Rows from block 3, named by matrix and row number. Each number is 500 + 50 x the weight over its row's rms, rounded and kept within 0 to 999. All counts start at 0. Numbers have three digits each. After the name is the row's rms in percent of the matrix's.
# convs1: 3x3 conv (model.mid.0.convs.1.weight, 96x96x3x3), inputs 30-35, a 3x3 kernel for each
convs1.0 121:485476475609613588532531553531565550601626592571577528532545532464486505468468493592614584497511535389422511494488501471468479545515470525532510458460515496528535
convs1.1 120:483479475606607593528534551532570554602625596573580522531544533461482508471460492596616581504516531400421511506489499469475479550512476523535514457457513497520528
convs1.2 117:506493484600610596535542561531571559602635595574586545540545535457482502476478500594607583504514531402429506497481494474473482535512474541540519456463520499532525
convs1.3 122:486481467607609587528533558528568555600629592572580535524545532458485509470466486595618582509516539391418507496481494474471477539510471524531509463462519494518520
convs1.4 105:514496485614609589524544553534583565599623589566571539528542519460487505453471497600606579504505527392431503485482496477480491531500469529539519461458518486514505
convs1.5 120:484484477612609591529540553529568555599628596566584532529544538457489501470467498590611577501515536397426504501483495472468470539508473534531514461473519497530537
convs1.6 122:492476475605610591526539552528567552601630597574579530534540534469482503469471492597617585502515536395427508495487500473469482542517473528523515464467515496525526
convs1.7 118:501486465608606594530542557538573557605632593580586531537549538453480505470479490601617584502511528395418505513485499469472481542519474534543519460459517496522537
convs1.8 121:495476470605607596526540554534571554599629595573583528537549537461487505468470491599614583501515536394422515508488496469467480540517473530533513456463519495524538
convs1.9 073:450419448498456473402398423582505486474458444443445463430458440460460499446476485427447450489480506593607541496513525532538572463443464398394444447450439473443445
convs1.10 076:471470468501477479394402411583515499515487503441429462429454440443448481453490484430456454492519498584597523524532521514525547481473473417425433448447434464431458
convs1.11 120:500490464606613592529539560534575559605632600577586530539545535455485503477476494602612586497514527398422501506487498466470481549512471533543516463459526492521529
convs1.12 045:553558522521494491402409425583556594549525545542507530465461462462503492432450448426465478463514522452484475518512515525497509498481464463469470490495507455427446
convs1.13 075:442424468488459472395405414586515490494461461439439467430443451464456500449485485436454450491496501600605534513520517529524543462456464401397458445447428455425444
convs1.14 124:473475482611609583527542555523567544599623582569580533537542538465485502468466488595616583505507546394422512490481494468475486536504463525522514462464516494527523
convs1.15 119:494482472602610592532539567536578556599625594582582531539544539454482503467477496600613586498517533398422508514490499471474479534522469535541517458465517500525532
convs1.16 123:485478478603607586530540556528567550600631592572579539525543531465489504471473493595614583507511544392425522497487497468478484540510473522525506456468514494525522
convs1.17 066:470443474508478465390397407585513498488466475462448471422440443443450491442471478432451452485497500582591522520520521536522569470440452402413458459446430462442444
convs1.18 121:493485475604608595525540553534571555602630597578586531532540533458485500468477492599613585510517535397425512507488497471467468548521471528530509463469523490517527
convs1.19 121:495487494604617591539547564529562556602632593568581542540550534454482505472475498592607581501514539397430503493475486475468472535512473530531514466469523496526519
convs1.20 074:450421450508459466393400419581510484469451446447447469429451451468447496447485489432457462496495515595598542494496526536536569463446465398391442458450451465439446
convs1.21 044:574540518521502482420429431585566568551518566544525536468477468463494492417452451435457486470503519454494472517500518540516512514451469473460479527492496479434439
convs1.22 044:497490499532503472412408431583573581530521525523522518469491472482515494396436449436453469457492525445504510505482507521503518468441462477440468505505503457415452
convs1.23 074:452449465496469473398393417587515498509476478451440463431437444457460493451479480429452455498506504594596522525531513522511556475456464401416447456438433457431446
convs1.24 128:483476480600601596552554572516555535599628595567578535544556551438486498481475490595610584503521533423435522511503502449456463534500470537540519458469507508535533
convs1.25 035:547573547552556537454466497511510550515485554520494533474503514451495496444499473429431459465518517429450486496471493480467478509495459522522492520499533465428458
convs1.26 081:428406449498453483403426428544474432448413428416412452420446448491446480482509502446454467505480487618622544494489484518510554478457467380378441454455439484440450
convs1.27 034:569523521541480510429473485499504507515518540519495494471492494480525505414477502440451485505501556472500520483475490532512509478447458527452486522500518478433414
convs1.28 126:495475477595597601548563574520553535591628593572580540546552550439479494483475505593607597502520533420427520522511504453461468533509474543543520464469510515542535
convs1.29 080:438408460498461495403430439535470432441414413414412452422447451469448480465503512442451457495492492612617538479492496527524556469458469398375461458449438480445442
convs1.30 075:466412463513452475400415430532466428424406411416417455424440441477443486468495512429450460510487504617614545486491487532521563467453467391389462457444442485451451
convs1.31 046:558526499617608588512545571529542530594615597549555520481525499444504508448469497559568547496497494412444499481440468482491512491446460556520517502494541461457452
convs1.32 131:488466478591601592545554569519551524597629593570575530547557557444478494481469504598617590507520546427438523517505504451462464538509478524535509462469516512531535
convs1.33 080:435410451507464481406419429541469430428408404419416455424451445488449484472506510438457467500477496608612552471479488519519557483457462379381446457452454484449451
convs1.34 081:436412444516471479408417432532465431421394392413414451417443447492452479476497505436454454498470495609613563468475492512517561470461464375390448456461460492461458
convs1.35 080:448419447517464483404414419537467433431405413423418445418452450489448492477506510444455458505482499617619555473473487521518556469456462387387454463449446493450450
convs1.36 082:426419451509461478409430439545465426432408413410415445426446450493451485482511515439451460496476483611626546471477484522517557479455467375389447461452446480448450
convs1.37 116:504487500593602580553561583505542528608635596565585549543556548441478481475482502589607583505514533417444515494477491455458466528500471547533514480483519496530522
convs1.38 130:482461480596603591540551569514547527599620594571579531538554549442474489480475497597614584508517545425437523516499503450455459534503472529534522465466508510526534
convs1.39 078:442410459509466483405431433544467431426399402415415454418448455485440480470492515437452468505480509607602535463480489527522565476459459385381457454455456488451450
convs1.40 037:578564533592565571508517527501528540533528589544540527492550514424528475442484458484484486431508510426443481489460464470477478501486460556543515548503573489435487
convs1.41 112:507490504599604579552562587500542529598630590569571546542557542433477485475480501594604581510517540416439511492476492457469477522497473543540519467481521497520521
convs1.42 132:489462475597599593546553569517547524593622593572575537547560549444480490478474492597620585509523546429439530516502505445461463531512474525535504462469507512529535
convs1.43 081:451419461503475476410426434529465423452420435420414442428446450481443478477506504439451466511487482613618528490486483519518556477462470386389452463445428486437448
convs1.44 119:501484494602604595551558576520546539601635597566584546536555540440482485484482506596614576503520533421435519512494502457461459526497470546547524466468510504527527
convs1.45 075:456422471510464477411419433518463428449426445429413446434442450466442468459498496431457467505508487607615525508504496518511569480451459392391454468445423483435446
convs1.46 129:481468474596602586544546574515543527594624589570579534543555544447474495477470498597612583509518546424432523513503502454463472525494468532534510454465509502530532
convs1.47 127:496477478596599596546559570519553532595626588563576539552554549445480484484479504596611590505515542430436521515504502452462473530506471540535514464467510510538533
convs1.48 123:490473473597601591541546568523557539600621588575578530537549538451486504476466490600618588508520535411425519512494495462469472538503471528530513454464514491523520
convs1.49 122:479472477600612592535540565522558542600626592563579526533552541453482504470469494592612581503517538403425516502490499460460471537507466530530511459468511504535531
convs1.50 074:457447484492474480392408416569486472502457478440432448434439448460447474465493486433452454496507500592601528532527505508505549475468476403412452443433428469413440
convs1.51 074:462423471513466476397411430566492463463442445427427458430447451472443489457481493428448455506487505606609538496505512524521564469451465388395456454442439476446452
convs1.52 116:504490482597607593541558573526563546590621587567578540544554537456481503484475499601611588505515540407427514500490495463473480536503468537538528455460511493534533
convs1.53 125:484477479602599591540542560521556540599630590574585532540550544449484498472473502597610588510524545407427518508490501466471477536508475527532516461468515501531530
convs1.54 122:488484479601605598537546561528563544597633593573586528546555549454485502482474494596613591505515535402428517510494497467470479537511478533534518461469518507528537
convs1.55 040:561586532550503526438435446552526574526504544533512526462488472450506492450473469421453473462504510438461481501489512504491509504484465503504479502494530463410430
convs1.56 124:484467474601608593540550559520560538596630591569584530532544541452480502472465496597619585510520546403430520503488504470470475539507474518525508460469511504532536
convs1.57 076:461435468495462481390408416566492461472443443431426462420450450467460491465484494428447452496488499611608533501509505519513553455447467403396451453438432469440449
convs1.58 122:485466474600612591540546562525563546596629591575582530536547545452486495475469497604615593509521543406426519509493500462464473545514472527531511465470517503526532
convs1.59 120:503477474598610597551548569525563546599629595577586530544558550453486506469474496601614590503522528403418516513493498458464474535513469542547518468465520512519535
convs1.60 039:562537543540535505485470498570552592556524565533522516507512502487516487417466449432451465447492528449487512477458489502479511472453467500478466522520521438434466
convs1.61 077:441419451500463484397416419564492456449428429427435456425450449476453492466493502445452454496477504605615551476493503525518562466444460386380443444450449481444456
convs1.62 040:548523540516514492438417453562537579540509545531512510456450482469495493418449447435455482442505509417467475529485501512478506495447463491474463525515502458402435
convs1.63 077:440424458502461478407413416570489452464439447439428460425445448472452491469495499444452468498485500615613548489504504521524559468454465391374430451455433468442444
convs1.64 122:485476490605608588538546568520547540600629593567576537536553537461485493468475494596603582500513538403441517497490494459461471538507473534529517472475519503534533
convs1.65 077:442417468500459477405409432572491459468440441435434460427447450475457490463492495433448460495483487604614535492495498518514561470452465385376447457445440473442441
convs1.66 122:476465481605609586538543565521552538596630588567574527540549540463485498470473494597615576505512543403429520501488498462459473539506475532530518464477515508530537
convs1.67 122:493475474603608596540544562522560543598624594575581530538547543451482504471471482598617588502520539410421522504495495462465479545509469532540513461460517499526529
convs1.68 076:478445478503462479399414423561488464492453469433419459429446450461451475454490494422444462502502487597600521508515491505517549468454461409409455447440420469440455
convs1.69 122:488472477603602599535540563524559541597632594572582532536552544452485498473464496596615592503515540405429519515496504461464472543511473524534511472464514505530539
convs1.70 123:494470483603603589544553562525558541595627587568581544537547541450476505474471505594609584512518541415430517503493494471468477534505472530533514459469511499536528
convs1.71 073:472455471505484484392405421570484478484450471428427457428442456464458487454503482423441449493495490596605530509510504521514558469456464397419449447441432464421453
convs1.72 079:478470475516486490410410412552491467504475498428425448425446446457453466454506499429453459507519494595596515530538497498520551481465477413432456468447435475438468
convs1.73 125:481474477599603593535544564526561537596625591576585530535554548456485504473477494604618589502517541402428515506500504463464476542518475523527505462472510505535540
convs1.74 126:478467472598609584536546570518556532593624583572583528535550541456478504476468492596613585505516551404425524502492508469473470540514473523521510459474514504535541
convs1.75 104:502489495607614579541554565509555540598628586558573542536548526462472491460472492591606577499508530392436510488468494474470473527499474533530509476478524495519516
convs1.76 121:493484479603610590545548569526565546598631589572590536535558543461480498480476497600605587503513539410429511505494499471470476536509477532542523463466515509536535
convs1.77 126:478464472601606596536543561523555536592626583573580537536557542454485500470470496599612587504518549406433527502496501466468476542521471521528507464469516509539540
convs1.78 054:491525516566552533444428459524489486515523562482466497455439423475505501437475452409439465510550515506539473556553524481484515498480473416434456474467460516446494
convs1.79 126:487470465602609594537546567528558538595622585573585531543555548454486502473469491601622589501520544407431523513498505461470475547516470521520514457469511510535543
convs1.80 039:563545504513477509412429444572543564532513542531516527467482468459508501437453478425472490462506523431466468503507519479481502492471475483488478528506517468409453
convs1.81 123:486467474606607594537541559518555538594621588572578531533551536454481504475468493604612586503516548393425514506491500464464480538506475525537519460469514504531540
convs1.82 124:476469473607611592534545560525556537593627590568582530527549543457479497473473498598615585505511542396426522496493499462463478547512477521525507464473514507533542
convs1.83 074:494468478508486497394398412573495480496471494429418446431449449453457489462486489420443456493498490588594514527525498501516551467463474414435454458450428466427470
convs1.84 125:481464474598607587538541568520554538589624589573580529537553539453480504468468498595617589507518550405425522499492501466472471537511476517528510463469515501535534
convs1.85 075:483459477503472491393411406571490478492458477425422446431444444455454481450493485425454448500511494591600522515521504505517550467455461417421454455448427456441470
convs1.86 122:493468462604602595531547560520564544596622592577584530536550540448487496469467491604618582503519535399426516508493501464463475540513467533540510464466517505518533
convs1.87 077:475455473505470485393415419564495467492463484425428445435452449453450479464496491420444457496499495590599524518519504505515557468459473413419449458446431471425465
convs1.88 077:453419465501463481397420415569497459459433441430426456430450447473441490458499496437458456497484493613611549499500512519526569469450456393387440457457453470443449
convs1.89 038:553547530537528514441426458563568590547504569532525526473489495471522507423455452427467470445492508437460489501479513524491511508475477494485468518527525460434462
convs1.90 040:535566523552509508421422436556526575522499555533509521446464468432498491432467464414433476442526510465486476505504496489457491525478483478489473531507519470422458
convs1.91 075:473426454519453481392397409570504464465444448438439456438446451465444495464496494438454451491490504621613541493501504516527553466454473409390452471455433469440453
convs1.92 122:480466470608617590536545563519552541593625591567580535536544542454479504462476493597614587504513542396426508504487500462469475542507471529532515466473517504539535
convs1.93 108:505496489614608585535556569518558547594627587573578546534550536456482499464472493600604589508513536395427507491482495475472488532506468537539519467467519495517514
convs1.94 067:479443480515478485398399405576496477474446458438428457425442444460439489451483483427442458493507500598605519508519515527518566466450458422413470463450441458427448
convs1.95 123:474462472605611592542547561515553535596619589564576532530550542458486495469462490598618582504517546397424520503488497460463475543508471521527512464469520504531535